config.yaml
dataset: "dead-leaves pictures: piles of overlapping shapes"
image_size: 64
vocab_size: 39
embed_dim: 256
encoder_stem: "deep"
text_encoder_bias: "none"
text_encoder_positions: "learned"
adamw_lr_other_params: 0.0017
max_steps: 9400
final_lr_fraction: 0.01
Rows from block 5 of the text encoder of a small contrastive image-text model, named by matrix and row number. Rows with one number belong to one neuron. Each number is 200 + 30 x the weight over its row's rms, rounded and kept within 0 to 999. All counts start at 0.
After each neuron's rows are labels from the 100 texts, of 14848, where the neuron reaches its highest value: "fires on" is the input token at the peak. Only what is clearly more common there than usual is listed. The data: dead-leaves pictures: piles of overlapping shapes.
# fc1: MLP up (text_encoder.blocks.5.mlp.fc1.weight, 768x256), inputs 64-127
# fc2: MLP down (text_encoder.blocks.5.mlp.fc2.weight, 256x768, transposed), outputs 64-127

fc1.464,243,208,130,208,236,170,193,239,152,177,174,220,186,225,248,243,205,105,199,201,181,214,169,242,167,187,177,226,162,207,202,222,174,204,200,232,198,206,191,244,155,200,193,209,204,108,170,238,153,232,205,235,250,220,177,198,213,211,177,189,181,207,217,180
fc2.464,235,180,160,175,253,233,195,198,216,181,225,201,209,207,152,205,248,203,179,132,189,187,243,160,180,162,190,220,207,217,236,242,231,183,189,234,239,229,145,194,173,245,182,243,138,218,170,221,219,211,206,169,226,232,129,187,193,166,217,181,175,203,176,197
fires on: "<end>"

fc1.533,251,192,181,183,204,203,215,210,147,187,218,198,178,212,241,156,172,234,202,188,191,197,125,229,187,135,209,191,234,191,192,226,206,205,289,184,155,154,217,181,176,221,199,199,189,185,177,185,195,198,233,208,205,188,208,187,266,185,234,272,238,202,171,152
fc2.533,166,129,214,165,177,185,216,194,158,233,203,201,177,180,149,222,229,159,223,259,254,164,219,256,163,234,187,187,213,198,239,181,197,233,212,250,229,220,199,150,190,164,181,146,199,186,199,241,220,201,196,159,181,167,140,186,199,242,199,235,200,179,164,196
fires on: "<end>"

fc1.697,203,197,194,151,205,136,200,160,199,205,150,194,239,201,256,184,250,196,234,169,169,200,183,188,204,201,170,179,177,260,210,125,204,240,229,204,210,175,177,226,157,182,202,206,223,201,209,227,234,193,195,181,201,197,256,247,182,236,175,214,221,207,199,162
fc2.697,197,192,238,214,142,200,211,205,193,182,197,191,179,203,199,241,197,162,224,222,155,258,191,223,232,186,250,203,194,224,141,122,186,158,219,176,212,194,207,215,184,145,180,225,232,200,280,224,185,188,283,241,206,180,221,198,215,209,141,164,224,166,205,253
fires on: "colours"

fc1.339,219,214,171,190,232,176,295,224,173,175,198,142,180,194,133,234,252,190,257,228,139,218,194,232,153,221,251,230,224,207,208,149,166,218,160,219,148,208,198,196,202,237,228,199,202,245,217,219,209,209,239,224,229,202,155,208,231,199,233,204,215,205,195,235
fc2.339,218,157,257,207,194,226,168,212,194,164,242,227,170,169,210,199,248,196,185,148,159,188,183,166,216,188,238,215,177,201,167,187,167,186,197,193,217,218,149,195,272,200,177,164,190,182,215,210,193,195,213,197,203,207,244,158,201,247,198,196,228,232,223,214
fires on: "<end>"

fc1.549,220,128,212,175,127,181,180,184,227,149,224,221,153,207,190,174,191,216,218,232,238,226,193,176,195,220,192,231,163,256,182,246,248,241,181,231,201,203,164,248,259,175,158,179,238,182,233,228,278,208,149,214,214,207,181,202,216,206,159,184,226,234,137,205
fc2.549,169,226,151,172,151,209,174,202,238,151,214,152,179,198,252,209,183,150,233,246,147,223,203,189,189,223,246,188,250,206,258,236,240,175,244,177,235,198,204,216,184,181,145,220,240,220,186,123,241,139,201,240,171,204,219,252,184,238,203,203,244,165,215,235
fires on: "colours"

fc1.502,254,186,173,185,205,169,212,251,159,227,190,211,219,171,173,175,189,182,270,256,151,211,163,182,190,217,210,171,191,236,260,203,222,159,212,197,183,200,210,198,216,218,262,260,184,147,215,246,231,206,150,205,199,192,216,217,251,229,185,198,153,188,180,233
fc2.502,222,190,215,176,215,249,207,208,174,198,184,224,224,301,237,163,201,166,237,171,184,160,171,159,197,204,209,207,235,214,178,208,206,171,224,225,182,233,179,211,201,171,182,189,111,147,207,215,189,177,153,225,165,199,193,204,208,196,160,202,203,220,175,217
fires on: "<end>"

fc1.688,229,163,156,241,199,218,236,234,193,148,237,209,228,175,237,184,192,205,231,186,209,230,210,182,259,215,191,201,169,192,236,183,182,172,163,248,159,232,180,216,116,213,189,230,186,184,210,181,235,187,228,300,134,199,152,192,198,236,197,194,220,184,182,117
fc2.688,205,224,218,205,174,199,141,193,214,160,201,229,242,135,196,233,253,212,246,223,207,242,183,164,199,229,218,224,139,171,225,215,203,195,263,219,159,197,254,197,265,213,210,236,198,144,197,142,226,112,168,237,172,191,261,174,194,210,202,131,201,236,216,187
fires on: "in"

fc1.735,198,210,184,193,205,179,211,156,144,211,237,191,172,178,223,135,221,222,194,193,215,214,135,162,196,160,185,213,205,172,231,204,192,225,276,182,160,198,214,217,207,185,166,203,159,201,185,195,178,241,203,281,257,236,193,213,184,169,216,231,167,230,193,163
fc2.735,248,192,213,196,207,152,223,141,202,254,187,254,181,241,187,236,155,209,246,163,254,208,244,163,216,238,195,203,202,172,193,207,200,176,160,221,189,238,204,140,228,252,151,221,161,200,193,197,222,210,229,180,220,243,207,168,195,257,211,191,199,163,271,256
fires on: "<end>"

fc1.553,197,214,155,209,224,161,188,206,215,257,242,172,214,201,183,213,200,228,196,157,149,215,224,185,157,149,227,208,208,172,175,196,158,207,205,193,217,224,194,244,167,198,183,212,202,138,200,170,216,269,219,219,179,224,187,208,236,175,240,257,206,250,238,178
fc2.553,202,196,223,171,176,166,199,206,173,170,193,248,141,195,182,187,185,226,179,222,179,180,222,178,180,222,165,196,206,177,240,235,235,253,165,231,169,193,178,245,174,195,210,227,168,171,205,160,235,221,210,224,207,213,213,227,205,192,181,229,240,194,172,217
fires on: "colours"; "<end>"

fc1.384,183,201,194,206,172,198,227,256,204,255,227,199,197,276,207,190,168,180,187,190,189,177,227,231,201,164,189,221,185,161,168,159,157,206,206,261,202,192,194,195,173,213,255,213,161,229,221,214,186,195,206,321,190,190,243,123,204,200,244,223,228,201,183,149
fc2.384,217,207,227,192,209,213,220,190,211,186,159,237,180,193,219,180,141,196,210,245,202,203,214,225,231,253,187,249,132,230,243,210,236,183,141,148,188,251,194,236,153,200,204,206,203,212,173,232,154,177,147,227,193,179,261,227,215,199,210,195,178,213,207,163
fires on: "shapes"; "colours"

fc1.247,184,188,231,260,202,242,181,239,236,192,214,164,247,249,190,177,219,233,198,180,176,175,217,222,219,157,245,180,192,190,205,245,189,266,179,220,207,210,179,155,181,213,210,220,200,215,174,195,169,262,165,152,219,235,173,151,217,218,213,226,248,199,237,156
fc2.247,137,197,198,184,252,223,216,230,201,205,146,212,176,170,197,290,220,238,148,207,251,206,225,168,191,184,214,189,240,166,188,224,202,233,214,230,219,222,204,200,183,201,177,99,216,116,215,183,198,170,192,208,167,190,212,166,187,237,223,205,190,194,208,189
fires on: "in"; "cool"

fc1.693,196,213,217,184,175,137,162,236,163,208,161,214,203,216,237,204,220,204,200,197,213,223,188,201,197,173,232,172,196,228,216,138,161,212,246,203,235,194,210,220,172,202,187,261,207,204,210,164,202,208,202,254,171,178,176,201,201,240,214,194,196,220,173,203
fc2.693,141,171,225,195,216,194,212,175,166,157,195,207,194,203,180,138,192,158,219,173,199,213,240,168,168,203,229,178,214,232,190,145,229,227,211,137,225,218,211,220,234,178,152,166,147,203,182,175,189,245,168,201,227,209,239,192,231,172,223,200,198,183,192,190
fires on: "<end>"; "colours"

fc1.615,201,151,192,219,207,227,197,226,197,247,173,192,206,192,239,209,236,131,210,136,203,207,286,187,198,229,214,217,76,195,152,206,217,207,253,216,243,248,201,192,184,221,186,230,202,226,197,228,211,165,276,259,201,202,205,238,177,203,202,180,181,215,205,212
fc2.615,218,243,208,194,159,215,242,194,212,194,133,212,228,178,180,150,171,224,187,230,142,247,160,175,201,195,198,238,164,226,177,168,175,207,170,186,153,173,205,234,176,179,185,202,187,225,202,227,208,204,197,234,147,170,233,253,137,197,243,228,178,169,225,201
fires on: "colours"

fc1.282,230,184,185,201,176,183,227,227,202,258,178,237,184,195,226,189,255,174,176,211,204,214,226,184,158,184,246,216,230,259,250,140,202,176,226,162,234,233,189,204,208,211,301,190,237,179,209,254,255,219,163,278,231,157,204,268,196,207,139,201,218,187,164,188
fc2.282,211,199,237,197,200,258,218,173,199,193,181,173,194,237,176,202,188,218,209,215,176,274,217,224,151,211,152,196,180,239,154,203,161,220,189,205,234,181,210,246,194,237,225,218,156,173,183,124,214,185,173,189,215,146,169,170,230,222,254,197,245,167,190,193
fires on: "dark"; "colours"

fc1.234,217,213,192,242,194,165,228,186,241,198,171,286,188,154,241,216,203,214,229,186,187,165,151,181,233,216,168,185,131,225,212,130,175,186,252,221,163,191,194,196,201,231,232,175,242,186,178,148,219,168,192,249,152,211,171,171,230,227,173,153,248,235,201,195
fc2.234,209,142,221,178,121,229,222,194,232,151,204,244,235,193,158,179,238,181,218,232,233,263,190,218,210,198,198,167,175,160,177,179,251,233,199,241,146,224,170,191,244,261,219,225,215,172,199,180,256,188,211,229,194,163,111,204,256,186,238,192,248,193,256,185
fires on: "in"

fc1.597,229,148,241,213,195,175,225,176,282,164,214,254,208,238,163,249,215,194,194,242,196,190,216,195,292,131,198,196,192,217,166,150,168,155,212,187,228,246,186,224,184,189,210,210,208,165,198,136,241,165,154,223,151,167,207,182,230,222,126,184,229,202,203,208
fc2.597,191,141,179,149,192,201,189,216,193,231,208,241,195,182,192,195,197,235,221,240,225,182,207,213,129,216,188,193,223,197,218,173,224,153,150,189,172,257,236,218,194,190,243,221,211,192,206,197,221,262,160,228,192,215,160,188,251,261,245,255,225,221,207,136
fires on: "in"

fc1.761,191,230,212,177,184,225,186,200,216,239,239,154,201,255,211,174,234,156,189,218,211,198,219,205,260,228,243,220,172,178,140,193,238,190,198,148,203,154,204,194,181,180,179,238,192,137,170,156,207,234,177,207,152,231,222,181,183,203,249,146,171,172,175,199
fc2.761,226,210,154,239,235,278,172,219,185,205,236,229,224,181,216,177,210,167,184,237,204,210,193,207,224,207,168,172,203,208,220,231,217,163,198,189,232,205,226,212,152,189,165,168,222,211,269,178,217,142,177,198,147,203,218,170,186,203,179,211,200,204,170,196
fires on: "earthy"; "colours"

fc1.519,253,180,228,180,215,167,180,233,171,237,204,191,218,234,199,212,176,197,216,218,155,187,149,203,195,212,176,216,218,206,263,169,188,258,214,182,153,182,282,195,150,165,180,141,211,172,214,174,207,181,200,262,191,174,212,149,181,214,236,209,158,238,226,201
fc2.519,233,198,194,187,155,243,205,187,193,278,208,226,200,200,172,166,199,121,196,207,190,177,253,139,231,182,191,246,182,205,203,214,206,209,246,157,221,161,150,219,136,190,230,209,199,154,150,215,201,233,231,183,161,225,201,225,226,189,272,248,213,171,203,200
fires on: "<end>"